Weights of a small image classifier: 2.05M parameters.
Rows from block 3, named by matrix and row number. Each number is 50 + 12 x the weight over the matrix's rms, rounded and kept within 0 to 99. All counts start at 0.
# convs1: 3x3 conv (model.blocks.3.convs.1.weight, 64x64x3x3), inputs 44-63, a 3x3 kernel for each
convs1.41:53 57 50 51 40 41 43 76 75 61 77 36 51 62 41 63 46 70 50 58 50 46 58 42 47 42 35 41 54 50 62 70 45 38 44 51 39 50 64 53 40 40 66 47 56 47 58 38 44 70 55 56 58 43 46 45 47 47 44 41 56 46 72 62 18 50 49 46 40 48 69 89 34 54 48 46 48 57 58 43 36 46 67 34 59 48 34 81 67 26 45 44 56 43 57 48 32 62 72 51 43 65 61 62 65 51 27 55 52 44 57 50 52 42 47 52 48 49 31 35 59 69 60 45 71 62 34 27 50 47 65 73 48 40 49 53 13 61 64 43 74 42 39 78 49 43 34 48 49 44 45 47 49 33 66 50 40 59 50 44 52 64 43 51 49 57 37 47 46 00 39 43 50 40 38 62 59 48 35 49
convs1.42:61 41 59 53 51 52 37 51 40 45 50 36 33 46 42 42 51 42 42 70 32 41 34 45 47 61 40 50 42 23 33 26 44 53 93 34 47 45 52 53 59 47 42 46 35 61 66 58 61 46 39 40 45 55 51 55 43 32 38 45 84 61 36 66 42 57 56 59 51 53 40 26 54 52 53 49 49 45 23 21 53 56 53 59 61 26 53 59 71 53 47 42 44 50 33 48 81 48 35 47 38 51 46 38 59 62 58 58 65 58 33 56 52 53 58 35 34 42 70 49 53 35 26 38 70 56 45 56 42 57 55 56 41 48 35 65 47 36 41 54 35 30 63 38 43 71 48 33 54 44 59 52 64 59 59 42 50 30 37 45 62 47 55 58 64 38 46 46 28 59 59 39 60 49 68 79 54 44 38 43
convs1.43:51 68 74 52 38 52 44 26 69 56 52 32 63 37 53 62 51 46 44 58 37 41 56 36 36 40 58 59 37 63 57 39 43 28 55 65 53 43 32 39 18 17 56 74 64 49 59 47 59 50 58 47 33 37 53 28 33 41 39 28 28 72 34 38 53 19 36 39 53 58 54 70 48 58 39 49 40 42 48 66 61 68 52 48 59 65 45 36 63 67 42 44 56 56 32 48 60 58 64 53 43 57 58 42 40 54 49 56 58 53 84 43 24 28 44 42 45 64 73 52 44 63 32 41 31 40 60 52 56 33 34 27 51 54 63 40 50 64 39 70 47 54 44 51 31 55 46 62 70 48 56 42 42 54 55 74 39 16 46 41 57 48 29 73 42 59 40 44 35 40 56 50 59 38 46 14 44 48 61 52
convs1.44:31 18 43 32 68 63 44 44 53 54 30 33 74 44 52 50 39 77 52 57 54 40 17 57 34 51 18 39 44 59 36 42 68 58 62 27 56 53 62 52 38 64 56 54 55 68 50 35 42 43 66 54 34 47 46 57 26 36 18 67 55 56 43 65 40 53 31 79 84 67 69 50 56 68 47 39 48 47 48 31 52 45 30 53 41 30 63 53 51 53 44 28 49 55 64 77 45 47 49 54 63 35 40 39 57 58 50 41 53 48 60 34 31 58 56 53 42 39 44 50 60 47 54 52 30 46 53 55 57 36 23 56 53 30 41 58 33 57 37 84 64 60 42 34 49 33 56 53 61 52 73 50 51 58 32 39 70 25 68 49 70 59 67 69 58 55 47 57 37 82 52 41 61 37 55 40 41 46 47 47
convs1.45:58 52 55 63 36 55 36 50 68 77 62 40 40 58 37 44 56 61 66 51 61 57 53 70 54 40 22 48 38 46 58 57 54 49 28 61 65 65 59 54 38 54 49 41 64 53 43 43 54 69 53 57 51 58 49 43 53 65 46 45 38 40 36 57 53 58 52 33 46 48 43 43 52 46 53 64 44 76 54 39 62 61 52 53 39 61 73 65 40 50 70 50 50 54 56 40 32 42 63 43 42 46 64 49 35 62 49 58 58 49 57 46 43 40 48 52 60 70 38 33 62 33 49 37 48 66 66 68 65 37 26 67 46 44 47 37 40 57 38 37 34 34 51 67 36 64 56 51 45 48 57 44 50 63 47 47 43 55 27 42 36 69 51 37 49 41 35 47 62 54 60 76 79 38 32 48 38 41 59 57
convs1.46:54 60 63 54 54 46 30 50 69 70 34 58 20 48 65 30 34 64 66 31 46 47 34 39 52 61 29 23 39 48 31 55 39 39 37 54 23 47 42 57 43 42 61 68 48 72 52 75 14 49 53 40 46 36 37 48 54 42 46 57 57 40 39 80 42 33 56 47 60 33 39 64 51 57 66 45 41 54 50 48 35 44 39 53 38 54 35 47 50 33 33 41 57 69 36 46 42 76 52 52 39 44 36 42 48 59 35 57 46 61 49 59 52 38 49 75 44 63 62 66 35 36 52 66 24 49 51 52 45 49 48 32 64 64 56 63 39 45 41 65 36 50 38 69 41 40 42 21 65 43 53 41 40 50 47 66 36 85 40 55 71 55 48 37 42 30 50 44 53 20 57 57 56 46 28 34 72 55 63 43
convs1.47:40 42 54 28 46 57 44 45 66 55 43 35 56 43 42 39 42 49 65 34 47 48 42 59 49 58 75 37 45 49 56 62 36 41 51 33 38 56 42 34 53 35 32 46 49 47 28 74 45 50 69 48 59 60 42 42 44 70 34 47 41 55 41 55 34 47 37 22 64 42 43 72 50 49 67 41 58 62 54 62 53 51 31 55 53 51 68 34 49 38 56 44 48 39 36 36 40 49 48 44 58 61 89 43 66 56 28 43 60 53 48 51 31 45 47 39 52 58 26 47 59 50 48 40 45 46 47 49 29 48 37 40 38 53 49 53 32 54 36 35 36 64 50 50 49 51 51 73 50 52 39 16 55 40 59 38 35 72 34 38 46 51 51 26 49 52 56 23 43 62 31 35 47 35 64 42 39 45 53 58
convs1.48:48 54 50 66 30 21 63 37 52 51 54 49 24 49 59 38 49 36 44 58 60 33 28 60 55 40 52 32 57 58 66 55 48 52 63 69 53 41 27 52 52 46 42 54 61 50 76 50 50 55 50 36 40 32 60 52 52 39 68 45 30 49 54 58 52 62 53 60 33 57 62 39 50 56 58 51 56 56 38 41 53 46 53 47 59 43 69 59 39 33 50 25 49 50 27 28 45 57 48 46 50 44 54 54 49 48 67 52 48 37 58 55 44 34 62 47 44 42 67 38 50 48 37 52 48 46 49 50 33 86 43 31 76 50 56 40 55 68 41 69 59 61 58 54 37 74 58 40 61 56 50 50 42 54 52 34 43 41 53 39 54 40 27 48 54 61 56 50 65 34 58 53 44 32 56 41 35 39 56 32
convs1.49:61 61 42 47 41 44 43 44 52 64 57 59 37 49 54 41 38 62 51 56 45 71 56 40 30 54 54 59 48 34 62 55 53 57 74 62 49 42 54 50 43 82 33 54 61 59 73 38 52 68 41 61 29 45 66 39 39 54 64 30 50 44 60 82 57 43 67 53 52 40 50 51 48 54 41 75 51 52 48 32 30 48 47 33 55 48 31 72 64 30 57 37 40 43 40 43 48 43 42 50 39 37 47 43 41 57 49 43 45 56 56 47 47 57 40 59 69 61 56 38 46 49 44 38 57 62 44 47 42 54 49 84 50 54 66 60 76 54 65 59 48 43 49 73 84 62 37 41 51 38 61 49 54 59 22 55 52 59 37 40 66 44 50 57 46 67 56 72 52 39 39 62 62 54 33 47 56 51 45 47
convs1.50:46 67 61 63 30 48 43 44 44 62 58 42 61 35 30 56 37 27 39 53 39 36 82 47 51 52 87 30 48 41 49 56 70 45 50 70 48 44 32 40 25 40 49 71 63 45 45 61 54 38 61 56 51 47 48 40 62 41 47 30 31 56 63 38 52 49 36 59 33 63 62 59 57 57 60 60 61 37 34 47 35 49 45 64 59 54 72 45 55 50 34 44 59 84 50 59 38 42 40 45 41 46 54 50 48 48 54 57 37 42 45 47 76 37 44 66 71 39 45 55 45 34 38 45 46 42 44 33 48 37 48 57 59 58 71 33 44 57 35 39 58 54 79 54 35 40 51 49 38 46 63 81 58 53 61 61 42 31 39 42 50 49 49 41 59 51 59 66 43 49 66 55 35 49 62 45 57 33 52 22
convs1.51:45 61 45 69 71 46 49 86 50 61 42 46 37 57 52 63 50 44 60 58 46 49 70 50 55 46 45 60 48 41 57 72 35 36 45 59 61 50 46 50 57 66 49 53 53 52 75 57 50 53 54 45 74 55 58 49 42 45 66 63 44 60 60 29 53 54 50 86 48 46 71 50 41 59 62 48 75 73 32 37 32 56 66 30 39 56 58 39 59 70 59 45 38 44 63 30 52 57 55 39 61 46 51 38 59 48 55 52 60 53 42 52 39 53 41 65 49 40 48 42 61 68 25 62 63 39 57 71 49 45 59 44 40 66 52 59 37 68 38 56 44 55 59 30 37 50 58 49 48 50 47 45 31 63 49 50 40 40 55 68 58 71 58 38 48 42 70 55 51 30 33 51 45 53 53 50 52 42 50 49
convs1.52:39 67 45 48 47 34 42 49 57 54 43 73 69 41 42 33 45 60 48 57 55 47 30 36 39 34 67 47 71 41 66 42 40 41 53 53 61 38 61 52 55 55 42 31 41 51 50 65 83 62 40 30 49 54 30 45 60 40 43 54 38 51 53 44 60 64 46 42 79 61 57 46 38 44 43 39 42 30 33 45 39 64 58 37 42 59 48 30 45 50 73 65 48 49 39 34 44 47 57 36 42 41 37 37 48 49 55 59 52 61 57 71 26 49 39 50 56 50 47 49 75 37 40 48 52 62 51 56 61 46 28 34 34 36 59 52 48 69 38 36 57 56 62 53 49 50 67 67 27 42 58 49 46 46 62 56 58 54 40 26 54 60 51 33 40 39 34 63 41 45 43 53 35 50 57 40 48 29 61 49
convs1.53:46 55 27 46 23 30 43 60 51 71 39 52 49 29 33 63 56 57 49 54 67 39 59 67 33 33 31 67 47 34 43 31 29 63 53 41 41 28 36 43 41 42 45 47 70 58 29 53 40 45 58 53 36 54 24 39 56 66 56 36 44 44 42 57 70 24 52 14 48 38 50 47 44 29 59 53 54 58 50 67 56 41 37 73 35 52 42 55 49 48 49 57 35 61 37 28 52 43 43 37 40 53 53 47 60 47 42 52 57 73 59 39 61 52 32 50 46 47 44 61 62 50 36 43 45 50 46 64 43 30 31 65 43 54 45 31 51 24 42 63 43 58 76 49 49 45 57 50 48 47 56 43 26 76 32 59 34 44 39 62 45 47 45 33 51 48 27 59 30 69 37 46 20 46 46 53 55 68 58 44
convs1.54:66 53 30 44 57 49 53 95 51 46 46 43 21 52 44 47 74 45 46 28 19 51 43 52 56 60 53 69 36 25 48 61 64 25 23 61 52 53 57 41 38 44 53 34 43 17 58 52 43 58 27 48 58 31 41 37 29 30 61 36 29 30 33 54 44 47 52 57 52 52 50 67 49 51 42 31 60 34 27 67 44 34 55 35 63 72 40 38 41 31 68 51 27 37 51 36 52 62 58 50 38 45 34 68 48 37 50 55 60 50 41 61 44 63 60 39 50 64 70 18 34 47 50 60 70 55 60 71 34 75 52 50 65 43 41 56 42 70 58 17 76 34 36 43 53 55 32 60 50 37 40 17 45 59 68 35 38 30 41 45 54 64 53 38 74 74 35 34 29 43 65 49 52 48 40 57 39 52 75 55
convs1.55:47 53 46 48 34 54 51 58 62 27 70 48 53 51 27 33 47 48 51 47 45 51 46 43 40 26 74 42 41 50 44 43 39 66 58 75 55 50 62 38 43 34 48 60 49 59 52 53 61 69 35 41 27 44 59 44 37 35 48 34 54 41 45 66 69 61 38 40 41 41 48 36 71 45 51 35 59 44 35 48 55 62 43 52 55 51 17 49 48 60 41 62 42 52 56 32 54 57 54 54 45 51 42 52 52 57 51 33 40 44 46 43 45 33 44 39 57 38 43 59 60 79 41 66 20 48 55 40 59 39 63 24 51 44 57 47 32 36 47 28 60 67 75 69 64 70 55 34 35 55 65 43 49 47 62 51 56 61 44 43 39 60 61 63 57 45 31 48 34 54 33 54 62 57 46 40 31 66 47 40
convs1.56:33 31 66 46 55 57 40 36 17 69 50 63 55 43 50 45 20 40 52 21 39 48 60 55 53 95 55 24 44 45 53 47 51 39 38 57 48 51 25 40 35 40 50 55 64 74 77 75 42 28 39 51 47 56 48 48 33 34 33 82 38 70 52 49 23 26 28 66 65 50 73 62 69 51 48 60 34 32 52 65 58 47 54 55 59 40 57 63 57 64 45 39 32 49 55 53 43 59 27 61 62 69 49 44 41 41 47 48 42 42 48 40 56 53 48 51 49 58 56 62 59 52 52 44 43 39 50 63 71 50 45 67 38 61 59 43 60 74 53 65 45 48 56 57 37 37 39 54 41 38 70 65 43 57 68 48 62 47 62 65 40 49 69 43 41 47 45 34 52 37 88 49 51 56 49 41 51 41 54 41
convs1.57:60 64 50 45 34 47 49 54 48 58 82 55 58 48 46 46 47 60 43 44 58 42 42 64 68 43 66 49 61 60 61 45 42 46 68 67 39 44 60 46 65 44 51 45 51 74 68 49 40 38 36 56 58 42 47 49 49 47 47 49 55 31 42 45 59 54 40 29 73 44 36 64 50 37 65 36 66 39 51 33 62 48 29 38 64 42 49 42 48 52 32 55 53 51 46 37 61 50 40 59 52 55 35 40 39 51 63 50 37 60 46 61 40 42 59 42 39 73 71 64 68 39 50 63 58 42 52 50 52 58 53 41 50 26 38 41 75 46 52 36 28 25 38 15 34 35 48 56 46 42 55 55 40 45 47 57 42 70 55 18 47 58 27 26 50 37 69 46 62 33 36 50 54 56 43 53 39 53 51 63
convs1.58:64 47 46 52 59 49 48 57 51 41 42 47 39 53 58 61 48 39 41 36 59 65 50 52 62 36 52 53 57 44 54 34 48 25 48 44 45 64 58 45 42 48 54 42 62 42 52 45 57 64 50 57 72 36 64 47 57 71 65 44 53 50 35 62 26 50 47 64 70 52 40 49 50 56 46 64 55 47 73 55 40 49 62 56 46 55 27 44 79 46 56 54 47 51 60 55 64 46 59 47 28 52 50 62 48 56 59 37 50 41 49 45 59 59 48 53 52 48 42 44 73 38 47 50 41 48 69 44 53 57 37 51 61 94 59 44 52 36 58 48 44 43 55 46 41 55 53 50 51 34 54 42 23 65 47 45 25 51 52 45 56 63 42 49 55 48 54 35 68 39 26 41 49 55 55 61 50 75 61 28
convs1.59:50 48 27 54 56 43 57 51 41 45 43 46 77 53 49 50 31 33 74 56 48 31 44 37 35 51 71 64 54 34 41 45 44 33 37 42 46 58 40 43 33 39 35 40 60 67 54 74 41 47 40 47 31 46 47 36 52 32 24 13 30 36 56 52 19 21 59 70 39 39 45 42 44 28 42 47 24 15 79 57 69 50 65 79 43 55 19 47 29 37 60 32 64 61 42 44 50 38 41 45 34 64 44 32 31 53 47 56 60 55 47 17 55 55 37 34 80 47 50 41 50 75 73 37 49 56 58 60 55 31 38 57 35 45 56 40 27 17 66 59 52 32 39 46 48 30 54 66 53 50 25 30 44 34 32 57 44 56 50 39 44 58 41 50 48 35 47 28 36 40 63 46 50 66 49 34 37 48 45 53